config = dict(
    model='segmentation model',
    dataset='close-ups of made-up surfaces with and without defects',
    train_examples=203450,
    image_size=48,
    crop_scale_min=0.8,
    horizontal_flip=False,
    cutout=0.4,
    num_classes=9,
    output_stride=8,
    arch='convnext',
    isotropic=False,
    norm='rmsnorm',
    hidden_act='squared_relu',
    mlp_ratio=4,
    inner_norm=False,
    drop_path=0.15,
    patch_size=[2, 2],
    depths=[2, 5, 5],
    widths=[80, 160, 320],
    kernel_size=7,
    init='xavier_uniform',
    residual_init='none',
    optimizer='adamw',
    learning_rate=0.00086,
    beta1=0.85,
    beta2=0.999,
    eps=1e-06,
    max_grad_norm=1.0,
    max_steps=25000,
    batch_size=256,
    epochs=31.5,
    lr_schedule='wsd',
    decay_fraction=0.3,
    final_lr_fraction=0.01,
    warmup_steps=5000,
    weight_decay=0.1,
)
Rows from block 3 of a small segmentation model, named by matrix and row number. Rows with one number belong to one neuron. Each number is 128 + 24 x the weight over its row's rms, rounded and kept within 0 to 255. All counts start at 0. Numbers have three digits each. After the name is the row's rms in percent of the matrix's.
After each neuron's rows are labels from the 100 images, of 14848, where the neuron reaches its highest value: "peak on" is the class under the peak. Only what is clearly more common there than usual is listed. The data: close-ups of made-up surfaces with and without defects. In brackets: how many of the 100.
# fc1: MLP up (model.blocks.3.mlp.fc1.weight, 640x160), inputs 0-159
# fc2: MLP down (model.blocks.3.mlp.fc2.weight, 160x640, transposed), outputs 0-159

fc1.174 087:132065134169154141134144186153206100115130102140118104118120158122114120121112142109168133098148097126118113109105124153144153119146160099135136141136104105121125116144116088112116150129080172121157106114128144133134132130114105091147144106108155119085172109144135095102140113133109114151145138120126126138127140149126118174112143134162099124121121149161128118099110159169124145160100082096074127145160088128168145180117113118125095131132104099127141114167084111086147104103141092
fc2.174 095:085116120140124112118161144116143112183128162107133159112122158126127089154156118122147144105157125135132121159126105134115075124116120111180146153132134139161146123100123132121082126155122120133152144112156123090127128104152127157130150120109146123081102115141135138120148129128152166108168144152084106087142114124134140126136109130097124133153102113115146155130146113091121170138081166154108120151148048142117126111147150074122099119170082097122133103077174134115099128141098190
peak on: crack (25)

fc1.635 128:168120190122108156132156162122127111161049143147157138144120101154114140120160102165124116135137140109105127140132106132148115114148132156169132101157130105162164115148152090123123119105107146135151156133161160135098139138141107125122145165132135166122120119243146121110089131137151163121141154142119131109111107103100132084127135140146124092099130134111100154155156125129161132113121115155086120144102172142127129099109099101100113147148149126141109110109090136109157102145135140
fc2.635 135:131140126063131120121155129154112121089118101143154089113124114110125140163129123113134131150101152150131147096101111109089120176073171145132122111135103112077151097117138110100152157136180154096173104122140160136144112111103136157139099113120115092090155184142130116135166119106112130100111095117111083119136135089096133106151138126118123114093125126148089100130120129122138112105174093089109158070101144126122130150101134160152164168146140121119122123128143170129151130150127092
peak on: hole (72)

fc1.81 105:093117130114140121161140140125163119155123107083072086140149132136113097153121151106152156121105136140100125132139181104122151121105157123140165179134098134151087110170131102110132112120073135156096132109111114149124122168172107123157156165098154136108138110150153125092121148146130094195122148099138150083117131100107137133079068149119129121101089127111141142116124109128110141093150101107137133113129134129161162111142142120125160123104132126142131111087111126158127120063114099
fc2.81 106:171071102137136141111142177141101156131143145177126124140168144099095170142108125148128152110102102145117098147117133123158086148132122118151158154182110149152133122112107120135116117135129132110114114131104119109145200100097153120190115140141134067126174108111114140108156098118126163151136142084116150112143071146117097130129135129096128094145146127165101129147083118100116150104087133108091167097112138110136149120154127135163126131164126100128111144132157160142140110118109129
peak on: dent (76)

fc1.83 122:101126112150121146143102177136096094129113114157113146151095134158100138134173146145126168083158143171098106077117110134184123134109141166149142090143146088163117107153126137075119120099089135169190139147130110084144127147121127107155134115150121127097132127157155134099167170138083111135119108138151126076141138099147138114175098119137146118137118150133101158139092087135134132131141136137106128138108088136143114114141079100100121116141148123154153124153157148116091108138119146
fc2.83 131:140107126163117160173144089091138094122142097101122134119088166143078125127104128132136140125127136105142099159120136126068115169118133163125106135144121144112103146164117152152114138102114095130102106154122159128137138134150127186133123142119151148160097114114111142109122079139146128132117157128141125156103135121168141081093127130120172125124161152125136138118126154138198098146124145202103113161156097156112135087096169111136107124123140126125102135125142162106101105128078177
peak on: dent (100)

fc1.262 089:132106130128120147112127156125145128129111144153099139078106108166119151134182120151137149146133100133138148114059125148130126109121135093146123160112122137159116113141111120158121158151131173124137170139129136139103125154103117140094138184147118114104102131165111138159103126135150166170114121157144134188104152091100131125118107144122098100203133154132162159140150177119110150081125119138084098145111101115089122120095157104154108175120114099141150128101144124160160111132137092
fc2.262 088:144183110136158097114114141148138171122102095096132104103126137134156112114132109152121086128093150162154152131153174120136167141116079142171115105144125119143117112158150114148138129195147146125182103144136152159115136169092171110100091129165112121108145115120140158137152119124110147120119132096122126155090140101127126097128135131155108118095155097087144161163130141118125096120148087128148112121171122171126142091124077148146140112105162141128132096078127134137123103093110160
peak on: stain (57)

fc1.71 078:089124123070126110122120167104136136117133147148121136103114135124151167121121139159145185100139132098090110139103123122161172169154117121166140162143157146102145122179138125129115091112148188178132184148130139139083127118108125131175155144183116112170093144170147125125083095143137153116155101092149133178118095082142125151124141149152129110159135145138139155121139110142125125116130148146113143135137102117139117117096137102164147129132135155133113145125114135162168109108149094
fc2.71 070:127104123120144113144134103129122124095086080168186110112132151113107157089121143133215144068144130148126120124141129122151140137120143099092116088084088125114146161141117077168122101133136111136146137120135148125112119154096116123071123169133147098106132127141122111144121166132071124101149130106145106141136115116132128126100162133132088099122160148128157119110138129135113134128193150152164127149117110103142161117114100147178127137101158112113144147153114131104184126110130143
peak on: dent (26)

fc1.84 097:120180148139126142114088100159098146133104154099142127148169120180113104141138141135139096155138119119089129156131116134170135111153129088144152112132130110154113104133126100143146144121098167096127141184112145077121135158162118142119168093139116113121115093167149134140114124145123127093165164115144123145118122106176130107126134125112138126092088144121120100186124131105133213138171139091131134173140118136148091122126134121116087147142145132131124132184129147148120121137180163
fc2.84 087:154131168134136146133189114111118119132153143101088104129098108121167112134155123131056086190136125067131146115135127128138098131127122168124139124125129092162111114130162138100123167109123103116150082101125111168122103162102152135122127155131125131072157158135148130106140117131138093120145174156091137129169173139113116164128090112105125115145138110103117138109141080172109151123117126121092125138123157120134064136148123151122105096126140152155115124109131122125106080152128150
peak on: bright spot (27)

fc1.358 098:158143155133123117111117139125103133131119138150170200097152096153131168146182117149123144080101134127145102149129133138130138168130124149109122128157146136128152118129120131150138139146112124168141129148109100130099133119125124150109172140132090127106129138165120148144073119128125150106177098087116093098097099098149109140145153129068121123117132170164138185158153144144127114124133111146130120147134126124122141071169127108148118128112159150092152130063131159176129188141103130
fc2.358 097:133100154114132088122097097129179125186125132087103095108134144136092140114135103129173163053152142089121111150115120134120162158063138090123130138141088124128137116152099116152125099119133149118087146168146122084140125126140161143126124095124134112142142111114110135147147100152132139122122126140095097095126110150157117161150138106144135130139137173119127088131128149153180122142127108160119139106121128123121121088083099095154066171155128088128135112114164160149116141126137140
peak on: bright spot (36)

fc1.540 093:153121185123114143102122120126118123132085102128139105121111126144110192174179139162105132130109131112087156122143144165153139124100128159183100128132106081126150147121164135133104129118104165155120155096138121153076123132172139128172145176107142101099136159187119126117094105160122135145144133160130114104111099125131100121137133144108151090116124115110073133144104130122138111116151126166098114169095129122122098097125108068127127134115135118144143110116112178095133094128121103
fc2.540 087:144105146112088123122144111142155148135104098135190133109113091117117162152124135142087162147092139090112162123166098138064158101100145126105111084145096182169154088109075116098133106144115105148151130108127119074173128113100142138112111085154130111111129171148157132163114094130144143110142140119139131093140133129089140130164135118121149146131099134134168094134161112138118150105158130105149114158107165095121121139153135143136160101128118136132142130146088157084141130120128114
peak on: stain (68)

fc1.483 103:172134148139132112102122111120134102106168110123129142088143163123152182143112102154115162077113139156132183160103106162124129104098170140154145146112130094152132110105173106118144114110068161119125176111151112177104116105132132126123135104139116066095121113143130126131109129132151117122105154117139110100138102138094132117155158108122133092129151128102111173116170104129140156096116132150102111177124080141130107147181118118123154173134112100104128127129159124089158140112112114
fc2.483 098:077120129153114081139129133101147102150119111118098124149121151114176171115121141113142138102163141163126114154152153120061117141074128127116118136142121152154147111093134139147121113144111124122145101143145137083129118104119151122161059133161109058109164100136124091128128134143147107121102129150099134094134091120110099069119129144144104134138107142101101115105125114185132103107112141122156166126149103135118090116127150106125176111098103099109108113110117156122147081142167133
peak on: stain (93)

fc1.419 063:150155137138117143127079153102149168132088120155119114146113114148085168152161116135126142097100156128106107154099165157118120174138162119081117119156152115106125121147136103081114145107115113147134127093122107152096096131139108122129150139080144127099116155167145159106157109123104114143195158056132113109127098078094137090121084132118102125154095125095102170140096095140106151124140104160101122136162106113144115130129137100143145140116152120134131122111123170118142145092120128
fc2.419 056:149173140138138146145163120132093103174134146159140121109091120167103145124152105186135135117161122128152141142124106135100112156171111147163124106119103164157159096119104097139158120116110127136084097168125152154164124109140203145118159114165103118091098107123093161097174167107143130143117103157110135089106121104099117120132163104144160118141154109122139114151144122095124081098127105161113136154119116109132146095144148120124126099133154129140089105144118082124171126136120133
peak on: dent (26)

fc1.464 087:118159160090163116151126104138135121082125127101137136099102140146131081131093149091126141062123126171101130178112145145185127165128111109080123196122125160127129101137156122083116139142140131144110144141160131129101146151169128110114150141118105158127132108140123140123099114108114128156166186082090127143139144096118119141123126151112103136133115161066112136122165083133176139132143135137133167145126111117128120142094125119172116141148130130126108162094132150154172121125134105
fc2.464 075:179070118129125168100152133122134149121114152174149142106166182109103162175105136164107156083113131154132105108111089139119126158129128117121147116109131097144132153114074136136130110137100113125126117171088134100103151089108125115145161136148150123147129118148120141142160114107102140125146163122137137093151094125091136117101166123103129163136145143145099154085109100142146104079119131109072138118126114122179152108141137106143090110144098116151114123169136136089152140122177108
peak on: dent (69)

fc1.104 105:158155122147102144126099089117117140126124153090078131115092135137122162166146096103139159171081124112120148167134094124135139157137160175094102126155100086173112165102136141115128151134140148155116145117133100118084122096143151085095120155127090078158161131140090119162118111128106131146108140144125143112154140120119132128143126139110117068103118095104098107138163119124144099147171117168152124137132147118128118116136145136111179116084121116112140139085127125141103058112141129
fc2.104 106:161140104098150117176144131132160089124177103147124121110087091168144079105143131138141115158075107117107121149114174156115116111092142160127147128107134108133146110155131111119147113122124146132142108147104117140136167131120115138092151131164152132128160091115096142153115129162145162179105157118111151130083101168096142129126170102121128135154117117145098117105155128093123094122104140153124172123113149107180149163133140111094116109144171112122117128182087133076146119143159139
peak on: smear (86)

fc1.485 115:086150113119166097157133099126102118157099108119105091135147110142130140113109126139127137135180143145126118143131140115181147143088148135133135137158098150114137145137124165068130091135183170163112144139106158133156136159180131153153138108185136136162076178157147099119160152141084116147154090136126133107113107110105121093133176162171108124118126123122109124112127136116123119131146151119133123108168168133134122134149128108114124146111103118132125189077110163135109090108137133
fc2.485 117:150123111153109109173139142146182131076112127110149128129119118127129153100124097139114114116144102125142124127124117124114123138115162107158125129140104097087110148127145171121128142096161140079105106167080152114129186123143118154161121133127159124106112141102123135101152147141124134121085171145137107169096129161146097107101088119193127113126112102161088177135123065158122117103123120141184129125173105120132142108138149153122118109155117127095106115162152118078092132109145111
peak on: dent (97)

fc1.474 112:133159159134107125136101138138166115133084151106121131120122186127125095188099110145135133143113133139102050148136128124113119098118139154103079103153123135133078174091171121121131140141137105136143123137117111098127149146142096102082155175128107122113117089146134156120111126147108111150137134167194132126118084084147141074143114126137112112130102107107122116149137150136148110127159139122134095142083134145138116115171095134126090122135142190108116128092102124148138134143120161
fc2.474 105:123167118141104099163079127106106128116148145107165100102146123144090114095123122144127162118127152120092157123103159094142154130103147136141113146097136103094146108195138149139104107116096159133100130165161137144117148129154097108138184101109149149106095097112121165145103100072161134137103093110144124135109094139135103158135131125160158126149129167159105094128103122147145083137145168124101107119129114125116173144129151091131161136140162139141117116140092085094149126098135089
peak on: scratch (33)

fc1.17 099:113136105102141102135105075138106135133142113137147106144146143136139091146134145151116124103129174129145087139126151147141146150111140165053064144148093153132111175161093152147133088120087150142131127123121118161171122135182130164137122114149093112144144139155142147145097166099117138151114139106142110086108187078148119085167144128135140129140110116134134177169112156121086121163133142121102142121141106151143165138136107115128152116122127106113097140087125137137148161135099132
fc2.17 108:169148065143090131150114115122153130151118087141166155142179140075133130108105129118147151126151105148106097136093122121125149160151102091134143103148157107126154121132170159159136129070111125128117169118100116133153155101155118089125090119102172090139095115049130133138105117166120132142147146139107127165109117132125080140133148168132111091130110125128139127113114099098122121119143112138159130146141108162127148178088143114145144116109101114138099133146092094149152160127130120
peak on: scratch (27)

fc1.512 098:150159111098125098110123188114184112141117102136101123135124130134115144130112121128157155127122105133156107139136148117109123135098140162171108135134132093108113128146115101128114132131153182150110178089129087102140110149120114118090119142113152141112059129154126100126105148135100138089154142131134129100120117110093102132146134166106105104135109063121102157162120111093145094135103117112068074135112131145125126145104132119111144156134116097131122128079056141098144079126121152
fc2.512 098:110134099194121132168114105129129115105117132126118171113118106140146081122153147151106119127158136115137141095143116130138168119148148118128116101137110129108131145138148180151078141115074139127130135140118095122152132112161125124130127125110116136134117086103095100138099146101106118186157157127118171165099146109121125137127130103168136117163121125074134121106176123145105090148122115155137157153177094114155150140136175115082121108125105088168115119155080143073114112113121176
peak on: crack (25)

fc1.532 091:131167127148090085153113124134099133117114146095112088118127172109114080145152076112121093142163132133090115107106109138126120131153175135091111138190132128168120134106088095124134146168140090111110142113132144088149133116114142090129114113109098133140132100155137128131155112106118120169162144125151153168140099110151134122160087086119157089099126146121114117102102127143167136115133104131130087173131120125097167138131157121146098080118174137106137098152092137162125105159124135
fc2.532 084:153128137147072092105129102102121119116120128137162154127119150151107142127141107165115133108126110147080130130129055129124124145127133118134117122107106086107139125142087143130152116093112158139097144135123065114103125108126118083136142151110151150103100111123139129151156112116112138105116131157096140151113159155167108137176131188092119110129112147116137122126120143128120113113104137151138130121069137132178176066152126106161069115122151117148096094138124155122147142063159137
peak on: stain (46)

fc1.288 108:153152145128119127120082173122145122102134141156145120135097172167113115147168112140140161131161106125122141133125109134154151128088142099118146106109146117196174093165124135121131128116119208139145128154142133162092096136135126125129141162123124102109092140160086118129105175132123146127119092144123133127109131116108119123109131120145131143154077171142118119132161149062114135113128153135110138114068146155141121124084142107154121140125075143112124145111081181108145126137082123
fc2.288 105:132140135130180088146115145119160087144161138083143101138132123145119111118124125130152113105107162152115118144151133096135120130113123144147106115124083115108169104161145109100159092200114145128110105168160113153150148176124104075125159101101118101085088125142114120135105107091151150105115123101115118121093121111123119150182144112127111127105144092138135095130178078085124112098102107106123146134117145140155146101128126077134112153101158148147088114149122155127152111099131105
peak on: crack (31)

fc1.309 107:144119180121128131087138203105163105130130130103099129098121115167151163112140100105131162150163160150117122151113104126137101117164136117145144106143153134134139103116170180106108119130130141147115161117071134085099081075118124174125117136105126107141139135143063117097126107122125118109126120154105140139159142134131085147131119101088125132174172174164131139094129170127113092134114125111166106136124147187112143113155107120124112116117143128094159129111139145136142139125113122
fc2.309 110:117160110122121111136153165145110174137105134130112103108155106081149132131131116137170175157134100094116135147067121061124126152114132085131118116192137123159129157109161135131140132118123176086159112111137108155112158090135130111144154112155104119136166138097123131103133050137162128104138112081145124124106126158121146127146167102101116117126090107150082114142101128094141137123138123141128096125132141109099096114106132155134096131138122130142149095122070127147131125124161089
peak on: smear (100)

fc1.210 072:148131088128164144130128113133110146132095154093107097143099139138160136085122141141116104165195158122133188134097164115186106141138127168169129135145103171147112141136131141143147137112121125168145117153127150169171138127172142151175104095149122139128168118168122118109136131118081169126117139112130110107104168078151116117119126140170163100102141161129122151141127115117102146129121121152102101156140121144154128115112123095145122099125158100131152133174146135142103098118101085
fc2.210 061:109159093147104132131107126071167116105170126121090100128128095124147099103139147100113162135165094132143129122080178106113108166134127171148116131136138083104127158133152158139115144112105148144116151115123126117199147163151091133146137103126113139136108111111143135134123157172163146163103142133120118143107097137139138102091103134150141116149120146152099130112119078179139099127136116159132164117129119105104150172131132132157192125137105114125123198161123111134097136162138116
peak on: dent (34)

fc1.492 098:074137110131163137160125144085153100129117135099071083126119105117110098130157125147141129138151159144134097150109169096148144155108120102160128151136117211125083110130151158132159129107141144121129165150129129137133110151170081143138157112105127110098109103142132162134142108110151104157097071122124151158135116120118132135099080073097113142133102122104132101106108126122100102127186147107123109117137125123108139133107152120139125091151131130100140161138094135108091174106140151
fc2.492 114:139139109122122134123076086128094145135170099162129153130173135096119140140109115136125139102114146142090121082104109116116157174140097114132113132110156104086133094135109171167114142117117139146106137097122108116115154086106139110182138154147105099120128134110063136140121112137095136125138102117134104183100113097133123113104179144123115096107109137168145094104113084117136072112142112129171174131116111105146153161100117116155152140123104078128120148144166129156144152121158118
peak on: bright spot (48)

fc1.371 115:139125181142145085106154140139155087145109169102075112089124135113165126134117075152088114133151158144158119088151102128101154110157181108147118104130095088106145119135108126168114101135112122131107128136118115150151104076131149162150148119125158117103099125124100101108146153132122172150143149182142140098141136099179114126122112104148123121139181114132137145094149116135119142091115109133101102150107113169091153137175128144107141150124151099097120124149145104129132135139102086
fc2.371 113:122137134110121095093110115155104098122114131124132100115148141165130145124095096133187146101139173090144106128110098143154121159143146134100120143110121054122139146123105124164125170152153117104143179157126137092106097114130170138121126146120130118145169128135108116150135145158059132125086130082077133140121088079104119143102145153154095096113134116152093128102118124147135100139168120145149116136148116115107118115090073109152129176149135109103144109159120124134142124090145134
peak on: smear (85)

fc1.449 110:095135129142177076121106135131056111137106164082123117120160104146129068142097119197132116112088139126154074095127128121169117149120115126082123153152105151153111155136141132117124124140116178106123123146150111182116108153121124150118139133146114154116136137128089168149110097107139105127121092153159117152143099124145141115140106101096160117120098134142105124122140099140136107136134151126122088132119140150088106154148165121125128091146147126105112115125144102150149191175120127
fc2.449 109:119146147127092072124088116093131113145161153117133125124107163163135109117189107131107184071104147130110090097136120099111100144150168106160146083136102117118138129116149121113109114142077100117111146143109097116115133113105094135142135102156164116076115121151096143144103148108130128126144085146134116152103120111114123122154169110159177134143096127111141109095126115147116128143128115132144114189150096128143120138130133099112137076114157107137099119130103084101154158099173122
peak on: scratch (32)

fc1.366 095:104138145134116104092116142104136172164138123154131113099119133137148126099119145114140117106074149111138151146113134131136135178137128144098149121141151187154129105127151154135140090109118177181162149148141129127090133124108105131150137150149092115166115170175146160083108111136146143122139115097098116107133113096128108151114074129140107117160131156130086176144148152139101104126163172179135165117182101114104142069166130121129150127131161104107132136128153151132100111133112132
fc2.366 097:118089154129138140131134121150127113132091128112158135125134125188094100136110110146215151053148149119104167135096094117137085136107116107110126126132102149164150140121068106126112117094145121101111113127117154140127134134127117147124115154117146132133124166118096133159154104154076135101140104127131138095151091136130115130136139097139150127126138077145161096156127123154141146142111121129132090104109141087108208125107120102117094136137115084114155088139160122105107129113153143
peak on: bright spot (49)

fc1.51 139:102160144151149153164097162127127145137105137069124148118145110175114114138131119140120072131115122150109102140134135105148122128130150125141127132149095145123102117105134139185133101137059125162122158132065118093126145134162123151119179126158128094118121111187144154148088116156108101162192139120117116143125075084157146150148143118112116126129097144127162107171127106092126151110157146117135109140142088147142117095152162115091116142149145148125113133155162108124133140141150121
fc2.51 159:106129137137124112143133144082154085158168147148130098138126074131139115110164159119092150146101077113086117173126113102132102149099138135112148093131094154156129089137119171091132129099089153137143137106190088142149138146108123100128153114109120119093147179121153108133112122148164131127140152157113101109149139167128105154176117133107107114122121131144112073098155140126103138134120104129106115077108181090139110126103098121128116124135133133147087127113123173175150130131125135
peak on: bright spot (100)

fc1.329 100:134128162094152119088152105137121125105108118111134135123084151103120177139148119093121091102149108123139153103100121099121114102121131119119161169110106101122143122140087114080137159143139132137146115094156150092077078103149128155144118174108121146148127137189078117117098172149117124145152185114121112114097150140103139141159124116126136130139149128116147116155118139082143163100118128123084157106090087142193136120109119127147125145120124096140101109144105100161149079134129142
fc2.329 110:172109165115127120124091126162087176134135129111126117126151134106121131147091102096125112113110129131144117137155091104130132128075151111161098116141109073101149156136123120135123113248109113147115127130120122123134172090135132141124113101175166093092136147135082124161149124137122172131145148145133116130119112121121112120122142188142128139148127128167101129104086075116130133119163128096151102141153149114115163112142141119155134132131144128133133141149129135156134164074141116
peak on: hole (49)

fc1.171 111:150122195135154154101135134126107127129100116154137129132132116167126172112152105173132108160141121109116146125126123131147099101125133107153136121133124121167171120163170126116142150101103180122129152126146174153077100115177138155130128152137132141152121107217097099094071171122149147146144126151138119114077136136112152154118128156129132119102145127088113131163128121141130136112126131155077108130082177163133122085114125122134099145114124140135116099117106136108153083126119145
fc2.171 115:147121170092126099124147139170128138133131135132144104119132131130104122166097105100138136131120152186140146125133106110081118134087183102142128095136100120102155107121114144098130144199166116108136106135139148148150123075109141156131114117158140095081128154164127106119164087130144134091121155118132089093131135101104129094161152200115129153135099130136105129092118114112120139094167103097173120120091125103111143124135129155162123123123134109108102114150169171139148154106134105
peak on: hole (78)

fc1.96 108:126146114127102102137125201124110122134120120174138119143110144128110118151155136156150179102152125148099088085101103119176119137124136149178105099162161084123133143145141124086112098121090160160160140147138119099134140142114164115148141131137134087081095153154153128109140131134067119100140114143135116106121122110152134088134105091139118126132088136125127142131123094136149103153142132143115132140110109136157132126080078100090121113157177102140105142148121133138067080151130149
fc2.96 115:145089095153099145152121085092115113112122086124145138102128145135097114115120097121131144162119119086131113124107143108063128178126135151113139124148092130095104152141148151134106158096098105123158113131121147121159145094148114161114135136168162148162107104104083154126129095144130128135149162095135137177099138130156134085103128134141185124149110131118119126107109143135165064132122124194117157139164111143105110135096172145115147094122142113142127131154096129097121111112078144
peak on: dent (73)

fc1.330 106:135103123138080140133125164126115131139091142138120112125121141146105123090146126156164116154121158134121134127051156133172121120161151151157142154137093158150138117098121081132145170106130145128154125140159105083101105168155114119135116138120111144125120121144113135089145130107139110139141114117144124164122084091100140112142130130084164110146091135081147149135123108156127124058144119131058120131149097104132109106089139100103113108147100128113054083122123141105112151131130098
fc2.330 107:137161092091106154128116096161091155159123096132152121142132129129170118117102163158102107140107139124101152073109150125155167151171092123134134116091142100117127127142179083126169178125154154116158170135129103094127111152127138080100102148143120123130100143095124155125141107130134117113151146153132143148128143120116126114129170146134144100077142139137140120106139149098126141129134071164171134132128106153116125142107100111175166089075139108088138117125132127165162113131091137
peak on: stain (92)

fc1.213 117:125131167158108109152102155158151145118112128096135125145110142154120072163141139101146090092158143193088051128141153119171169116124139123129113126163100118113105125127108147140113120133106162096132125098081111118145146162135119089116187101117145092075126098154166107123144163140120095123190105133143128140166074129129145113133135123101142126145078141127141090149101139122145105126167134104130131137102119118161117116137121103097114126140118167121125158124121117120125135136110139
fc2.213 113:084129107107135110144101154094155149134150120107129118140132134130134108115167123092105122122141102110128127142079181138122150158140123094167101120111174136135115135160156144151107114131118135158119160087126106093107142162149111141163174141121111163155100144123163084167121095151175089117133116152151115127113138116142154150112074138126113126109103087121148107126092156146118102172107139121096144125134118179145153143112111090094191154145114119152120141106082119101113119159097149
peak on: scratch (38)

fc1.233 109:159148144117147132139132115148098116157109130116109102132142128186148183109084111156074111162142141130080159159144106111128093113113185177173158138147150116172116149117158114073127096137131147132112112157147161099121148135180141165144171096140119115139151123131131113121152137117116122115136125148143172110092122065167140124118145162087143077105123166123129128120122132112111144117160137152113128126139141129136103139148151122094132110119129167148160101143145093144122118148161126
fc2.233 105:126126060127113188150139143146161119129117117123141114159105128106142170073144123118143153163129112098113094120133117110085147110099125144113119153144138124146116127141130127125126089117179140136144122104104146175140135152114146098181128151151130133173139126114137134098127072146167112145112119151107151143133101121102129130112131158108150086125108145173156127147121094104106110130116112114143111094143157173134102187156102172162110123124096161111146114096079112123094106089103103
peak on: dent (99)

fc1.90 111:105124131158138177126111103158102092139141137127115129141139144159109143087107136142121154114148163115150128112126138135124182136126141153128130111136083085158154117139175109146179085104099158172152146133138115133140118122135132152156118110127116086136062127149152183138133114121136140157090110134159128095169145134142135135122098124090109128113109100079097214102126125147129100116126091159136129142154101170137115138124120122146127138123127140112111113100161166131154168108089095
fc2.90 099:105072135177153150121159156090128137143108123107116156138150119138120161119121122153130150107148112169127133147128132160078124140101153162165138145140141156170134143143152129145100141130072107127098132145152104153138141133184133151132112123109137122174126113118129120108096132157124117163107150140108133119109088163140126122089119116088087137151137125135157159135133113119153111103107156154062057152150118114112128136132169102116195144155110094110127165134117150122110110149120175
peak on: stain (27)

fc1.514 097:119130118136135113137111136129151121115088167116124134121131075094143117162100150139111158133086139081129136109127119146151166169145130128096065145128136158130073140144123124157086123141071121133123142183131123115150123144141113107149171158143112109116138086132146126154118129114157110116131107140164109125163079098153134134141149119162126152129102100092151160135138136145109094157131110102085094152127135134107089126139130112100172113122122141079066110100151091122147175108126095
fc2.514 094:131159128129107098106084133096101107140124071141163149074163100073114128111137128116139181129108133095131075130126093080115163154150130097111140141141112138099135132134149136128116110137112104106127148098145106126153129099120138137123144129120176112131106140132082106097098147139144148153174107136118141177104121118146126150142127170096125131137093162118118126119128088128127136112177154121125085155083167093127134158122139110151153116114127078146112159139097096132179173129116137
peak on: scratch (40); bright spot (26)

fc1.140 113:144148151134119116127144142151120112135114145134136167129128137149112095170122121131143134095178128087122161141139074119100117123089134143111141151142129105132168102131129101108165144111136150134158077171162137134118111111152082123153149202129110132090122169174118128127120153135173115117119142125146105125162112109115120107148152127140116107116124188126154140126133154097179153115125144111117134140076172150124156131113095123113079124162174175110105116116070145158146129109111123
fc2.140 120:124138120145157099094086114145092140117151157088147077117169099141074139102111139098136157119144145121141097147109167078129147153097163114129112136146108122097165106170167105116123101100129145109081117118162114138132108105153092117176177105112150098130135121138110136130081108124114150127141110109126102108106103104117117141144139153134145100120116147137102112120091143114138070121127151099140088077087132133104152144107164104119133150145141124117150147116126097094124168134095090
peak on: crack (71)